Weights of a small autoregressive pixel model.
Model: 20-pixel images, arch transformer_decoder, width 256, activation swiglu.
Data: trained on abstract colour fields from 500 small random pattern networks, 11.6 epochs.
Rows from block 2, named by matrix and row number. Rows with one number belong to one attention dimension. Each number is 128 + 24 x the weight over the matrix's rms, rounded and kept within 0 to 255. All counts start at 0. Numbers have three digits each.
# v: attention query, key and value (stacked) (model.blocks.2.attn.qkv.weight, 768x256, the v third), inputs 192-255
# proj: attention output (model.blocks.2.attn.proj.weight, 256x256, transposed), outputs 192-255
v.66:138139117130137133116105159072153116126135128116153123108131141113125110118110148137121132149131137151137128106101086137127155130150109150133128131155135124177126145177154150187084150135168108
proj.66:133095160150123142143161197076090113115145142126127136135134135116138125145133154088109103118138133130137155130133132132131119134113160120138125116133178125092113119136089169102141129138093145
v.67:171107076127151131120144091096132143129135132136170128115129144149141137146098140148127121171103139121134133124121096176132093157130133128137126122088130114151119132136116143131119133109109120
proj.67:109132143155111135124102074097122131143142121120116140132116114112131137156126115153152135094143195129142097113143136132137146137124144143130107170129194125099162121107139122146098181144169132
v.68:120120117145116117123072157093158108149142129092122149184133125084134101142133136129167138120118129141107140145102094112133159178157096115141154138144116139158125152165156160168133177089171140
proj.68:138108157206133137131172187095107110103109186125137157124094126138125128128146156114114107118132062119122158140114154142114130142111143098131114102131064118082138134142131128107149156164098150
v.69:079141169130120102152154137182105130145109127107116114160137130127127106145178089140112152129110121147133127175102114074141161120118139107106098132109126151134151129092112091107109106143111139
proj.69:138130106090131129116126123187161154136125128100147126129098117129129138127101132113101125156102111115104123103116115136111119119148100152109179100074083124169094127146113136159154050128131133
v.70:096126094142121114104111123122133096131144131108091166160135120117133169131102177136171108127129111095137139172106169104129182144106117137176128141118111143110121117101131165103128145110153176
proj.70:146136125187117137145098141129125087122122189150136142116111134133130154081153147157148124134153051111121116116086140138124146144147132111139123113150024108112163131111150086138141226132147122
v.71:093116175125148115125117169144132105127140132128079146165138144132120153094154121109136100161117115130141117126171107073136113175120127152132120131167132113098132136123108123129097115161171147
proj.71:132157111076123128136108209139128096093130165142134163153110151133143145135145121144160130135140077147138107128102150137141125132166122106132091133144107113150086133144149102134106066117128130
v.72:131128155130138117116105179099144106109148127123109113159129127099124143106132144126148133138136134144113153101124095118121111160132128167122152119146134123131128140166142149165141145138175119
proj.72:122125131107125138139163234088120092095119081124133158148111133148154113142148134129144115121119104150133128152118160147138121140134141090130092135146145128100153144136125137104124107131098130
v.73:121110155107140113099151168152105117110122125145111116131137126140132144110143110116089118133142128141152145120143094121117099138104144169106140125140137141107131126120113132136093091149141112
proj.73:126110101038128145149118197143132107099137083115118122138128152141107127152132105127140120131126155161121102142109130133146129133163103122115102163164176120154129130122138144141108034095121107
v.74:154130110117153126145136116091112130100152124127122092098145155144122146150124125138133129164131137115129141138132100151096108151106108154137116109132140140144119128144125147141142131158142135
proj.74:101139142067110124124107112094152105150125022137130164134121121110147114129123103151154142104133169136155082122125138128157145147135116103126101172130209132122148147101127120156089188123155116
v.75:112118106114130134125137129085132105123143121101127134082132101159130131151111116157126137101149124097131129122134150161119129112079108153152136138115128150142125120119154173124153127148134159
proj.75:126118139092124130131107132102135072153116130151134111114136124105115123089109119115125138143140152124114110143112120126138137150120111111115154117141166138128129141109101126148129246107135121
v.76:070129141122147096129128160105129076141144128095098142122140115152129131148133099140116123103112116105138134146160126096140134140067130174153124149124132141142130122107134157114105123163159175
proj.76:130133132074123138146096187115140050125121172143142141144117131106139132103117125112128140159137114129106101131103131138133134150148120122110157092139114121154079154133108106163139190104142134
v.77:140093152130104154123088150090156119125159129124133112093124074110104117121115108135163128096182133113112115066145152172118135119143102136125167141173134145113129119179165171177162157110155116
proj.77:126134133141133110124183167089107113088086137157121117113187131160133099104119127109131122133134113141147164202115126115142096135081113077130099096176166157104098143137115150084130157108082127
v.78:157096121144096145153146054193112188153127135153159140161124115133119121154146101124130155130135124107115106163123132140131122151180144042103116127129114128124138142097099095090141133066062120
proj.78:121146120189132118102136000178147217128115150111118135102131105141114126134117114148117140109118126106137139121142115116111123116113104148133132129107074128142137121113169120150111108155156129
v.79:159138149131154146152098127105155153131154126130126135151126139118116115120154115115158127161144137147138104106138094126118126153192094095116133127173135138128130154179133106180131166123161089
proj.79:116130162164155121104170128106113163113149136138130154146112127136126128149127133133125126099122133130147150124144149114132126140114135106145098144109182137108101109139117144106101099156106153
v.80:111076128130149146053151120129145141141153127114132133151146130122123156121104132135114164118173126117169145140045119152115136090117086125126136146114127093120153163129120137126122138130154115
proj.80:123145154120112107157130124138095127100115156090121131121130125120170111131114112142146122141096181101147118111157132114124103139129144119101133066123133129116112091121123106148139108118123116
v.81:134144106133125130168129123130152113125150125098141151119127121123104122138119108153123118111049134144118122120158102143159114136090130113137149139124120195121120122118127138157136131108127129
proj.81:097130109161135127094149147130110139109130156135120115126140144121121126098122129110150153115165195121115161144106128134102130142128135152102107094124065152133103123132121132129122157115108119
v.82:144138121134098160177082118125126138109123130125147172124131097133109145149120105147141109123186126105140138140104139122149145150131128113141136104156126139139122157128144159145158133113109147
proj.82:126124123120155094103145139126132104123149093163113127141154167131148133123117149112135125139091149131122145125154138155107140139127122124121128136124115102142122117102133105138109098120179137
v.83:131138147126088124114166118128149134116126129138137150101134103153122116126121112111152156095119128123162077098164209112120092079134132138138142126104123103126123090127145109096135124151125158
proj.83:110137139138144141106109108134128106156081171136117103120112131069105141081150132148120134145144121106114176146101116144126153116135099125113130141155138137119125156140134146142112130135132145
v.84:134103090136099160150122130130147130113150130132134122117145071128135118123128131123118122057152127124149118135127140161101146128134149102112169118142124161142116116133141139150178121116102125
proj.84:126136166117162093104119137112124118106116185146071120152077188155098159102132121129134089145114137134127136102154142135110128148129102154157118168123145145161151134121107122115141114128139115
v.85:135134121128164126117137126130130128125125130169133136155087121129148145152104133167154141085108129116135108114124151133106154110124106106105123146098124123114156114125118115106107126126136119
proj.85:129117118108136124126132135121109118118114118121121121115147118129113130119176127104109131112108186123139145131150095125122129101132127156142146133124184159141129115133133133128150121131119118
v.86:143119147126145116144091128133149125123116128104118138138143118104113148144128146106161092134130122104087126109148124130157138146111136140146138140128130165118122094125147138110121125073131126
proj.86:131114112135123138122139133127088110175120120174149153125127129165111144133092143119132152121101103123144131136138135110109117102141115113138151100128132119146139144138132111132138122151128126
v.87:125130135123141138088130118131125137113145129124091132137158166126144147150136109126130130137117130137126132115115116152134098133144103146136127138166128108124113129120143159128111120140150144
proj.87:129122112097126128158124125117116112149133255145151125129105128140087127119102166124113124121142022113116119139116156115124117161125130119112144138116167129148159100157102120141132122127103122
v.88:125102142122142174097156129123132125123154128154106122136151103143112142130139108075156159124170127128099134109115127128147143142131154122134130130127127107107125134121125115104116126116108144
proj.88:130135125131111117128114123140141105135111113115146128128115122134122114118118108128122136131120114120140150134118124131149122113127101132146117118128143118143130148153138134136121144132131135
v.89:108091131132101096137118128133103126126087131116174121081171136111145088163100131155108162138118129141137136147082147141106123119108146138130135111133123116167120152138134135123080129134110165
proj.89:118118157134149149118125136123144163160158147121113129118086141137075131112150113136130120133134005141122123122141122128117114086151121116127100171135177139091144122124131109112133135133164138
v.90:119185155123104139123130132119117121125120129122101145115115117142133110136100103109142157158135129130076129149080134111112215094130118112107099135123128148146133161133114133106090124123127145
proj.90:111118092136147119110144156128178133112120132104131106108132126100141125144168164163150095125121110142164130113166162160163068121115128123141132118161076089115147151126157132126134122133136164
v.91:104113124133100181163118128124127130132101128114133118139116161136144135119142131124123160155108126142144128162090150129149169142130103130126114102119128134080116151136146112129167138163116106
proj.91:143123113108159098135103110130137123141150110130130139122133104136119147125131129109131118117133089170117136125142136100119115122133130120114129152136176123114132117131121140126137111108137153
v.92:132166140128140092167142127126125129119122130138140118151100145123139133123133126135119111148102129127114133114122114114120142108136134118124097120121128125112141113119160130121115120113133118
proj.92:123118129114130143123128125119121134130141120130121127124135126121125117129141129132132133130132136124130121136122127117122122138121134127128146147130126126130127136146128123126138114133126116
v.93:129131135127123098213128136130118136110156130135130160166135169140134130134177127121131119114153128148138152124149112100146119165138149105124156120126128143135107112124154088137146129160123132
proj.93:125153101124127165096113125130132143198129126134119125148134133139147099099114103121129131142110109084156077174105105177144145105137115140140109168122137150095165088141083190136146142130132104
v.94:146136144132121124125123131128142119128176127131111118118103135125117121116113123142108072095163125134122109085123180120128117092141129144115104140141126130147128156118130097090117131098138110
proj.94:121153121150133115108161113127110109129088094139117150146133116129157128119115129143145127162126138152136150129146113161130120113133169137131107116145125148142131141104106149104143111127127143
v.95:098188138121117134107144126129113124117181127160099113131103147147136161107157113150161099167155128119142117125166106120136214152159125112125078136147130174109128083120114105109121124103138125
proj.95:136097145114145139128103122113140123116114169108148122111142140079110128119111156135104135095143083133140124129100154100121121115087120115146174126154161126147116153150117116152121098115130119
v.96:166128128122158118122149113125121132126093142111133193071121139119098156140097106085145105152172135064125102114116153177149114098142089121134154178102126112090083134131157124130106129125128151
proj.96:123108126098118101142109121132147148128109146107142136154082183126101111162156128142141119134131100156149150088125063099130124131145142164133065130134062116134138113140144129120139161055143089
v.97:122084112134132139113141105146137151110097133070115128107128173127131199130146093105155088097081135108143114129075170126122122113125128103115087150108127061092141115110111108151055136096119137
proj.97:129101123128111102056059126137057166125103162135133121140115139108150142181199144175069165109051094148069150068146142151203129116134105119101143077161014141118103141155169119118165177054119189
v.98:133130130120133116110155127131116123111116123208088094098096114119130141079102112137172137149116127145193132125096173140111062108126161136138161104138138058103127154130101106143191127156135113
proj.98:127152144074114159112160124139169126185116131114147143141124138144134119153136153126136031119158101153058092086148155159141162111123146141111120128163115174106086060120182120128091125114109142
v.99:125124148130103156142146123133122141126172134197141143134112129131125090092118135125081111107134144119145113093170093087170123187136136116129140108174127089177129129101070127136122110106117138
proj.99:180161105162160147176118135101158112110097135203177053087149098091130107178105134115124143192148158151083109178136129141088137087087152138164138127116091105191143151111170140110156073181157125
v.100:120132132127135103178093126117150088154129142094091166138127088159124149138141091183163154131160122095114124132163191095155125071098105139137164156070115167060116114117152105077175139182145173
proj.100:121127117108144084112118114116115099106151102157135187094157117154158105135135137110100125120135136120131147071127174098108116167140084136102123133139181111125160103152110117085085115125066105
v.101:117110150122074133140126123133117141143163127132149118128139039134115104126120116179098147142171134173135159135109059158129124137133125127116117102138136132123134140129170131105197120097104141
proj.101:134152108099121195151153135139152095114096158121152124128139122120138131134117116153161103119114106160097139149128151115106111129079167130148121125121159113126079088133117109121088127189153121
v.102:132128103136113102131075125127148141111068128128137150119148146128127147144088179098127158176146127154084142192191154094102131106126132125131116101104135081119105057138168135140097125118125141
proj.102:108101124141116138126157161161125133127152101124103162124067116108147110108134067137178117110125106130181123086125116098107115115142114109092101111113165127123166173127109134145125137146141122
v.103:141052132115121116079149150124117117163078132129166108066153170106116131094116149120131071138139128126141138113092124169141126164133106142127109135133129049131152124141123136129120109124122134
proj.103:107122124121092136148135175119175123114126145098123115160055140136126098102141107117106146125117122136140142150149104116103129091102180082144168148101087176103137130139114120154116095140140087
v.104:116120105131179119085139143117140113145133136098184125143131142130162138149109121189131091132089128116064146115062057157127122184133120133124130138012115114138128164135158154143110116080123120
proj.104:168100098187092138176121142092147129103092102091100130143145133129110078084146124158117193139102103139181143194116105111095117125171126114126182108123150132138093116144072128120112126135138108
v.105:136130113108175098124148153117131095137115123100175142080119162127100141142136121100133118136154123131091168100098151132110093131141133152112131118114121156087133127133177119111131137153137146
proj.105:115122166074100120132112123126147146159107107104130145132162162149111098076155089100109116113132130110132174131148132135118150113119119103107200113143096137144113089145113150143098120109109064
v.106:119125146123147164142117137124098135161100133135106113072192181166147098137151148142105138175091135153143110145157116086122115122117118132138147125112126057156107142133092130107082136129129136
proj.106:166120123136127121133142127142177139085143131167155118086095113101101096124092092078147116115132128150136122150095119137140104155123141119144135121125092141140148139152144172116132086156125086
v.107:097147089134115098160116142121131090102113133126107146136138120140146183146096148121112112105085111121134113148169164096161140108098163142158147123080109113131132100096145149111139153120132151
proj.107:110135112090132097068128132123092109136196069188127147091119144136147105153154089098121133108119158104113136100089181137119112121176095110116160130140174155105112132157099139145059119130072101
v.108:096163132131189169127127136127139117110156136108083135103090086156129156137181084120132154095103121135162131122171172087172137081111109124117177143099130141128128107126114113163135133173139123
proj.108:163127175109094118105112110127122161161116108202110126129177132109127126101108127116078116142134138136141079107105168155144093171088125138121079202134102143128128128137163140090093120152118132
v.109:097110169130160103096112165126110099117051134115117131151145169105131150098182144113134094131128121140155110141126133072095154108125098145128125148149115128123127152147084142102103116150149119
proj.109:115148163147091075097156122145173157150198137125100104137093141121091133125105136095115193145131158096131106147082124157157126153144134086160150185096101170082130133131188134146118125115163133
v.110:114050179128109054117133137128127120114109130117163122227067121126134127142146132093164155138133122174124085117122059076156075136146137133121128154143135154148149146129131136136095124145131134
proj.110:147182102140176185107144126139126126178139169131124147105165160080111161117156101168129123119125101135110162156149137151081144137178112137119138111141117076130095123125126120135141192104158156
v.111:115124075122135114123166116155093155134091119139132116143119139165131146139126092151063162127128138111097162169133123108126108111128166127113057118084148159094137126079094124094122070130114136
proj.111:134109153122088151097105120130127115119141162179102137160138136125151099070146096152141086143086107134128054085138171110126146122075171096157201129121098093149065090128133125140146090111109051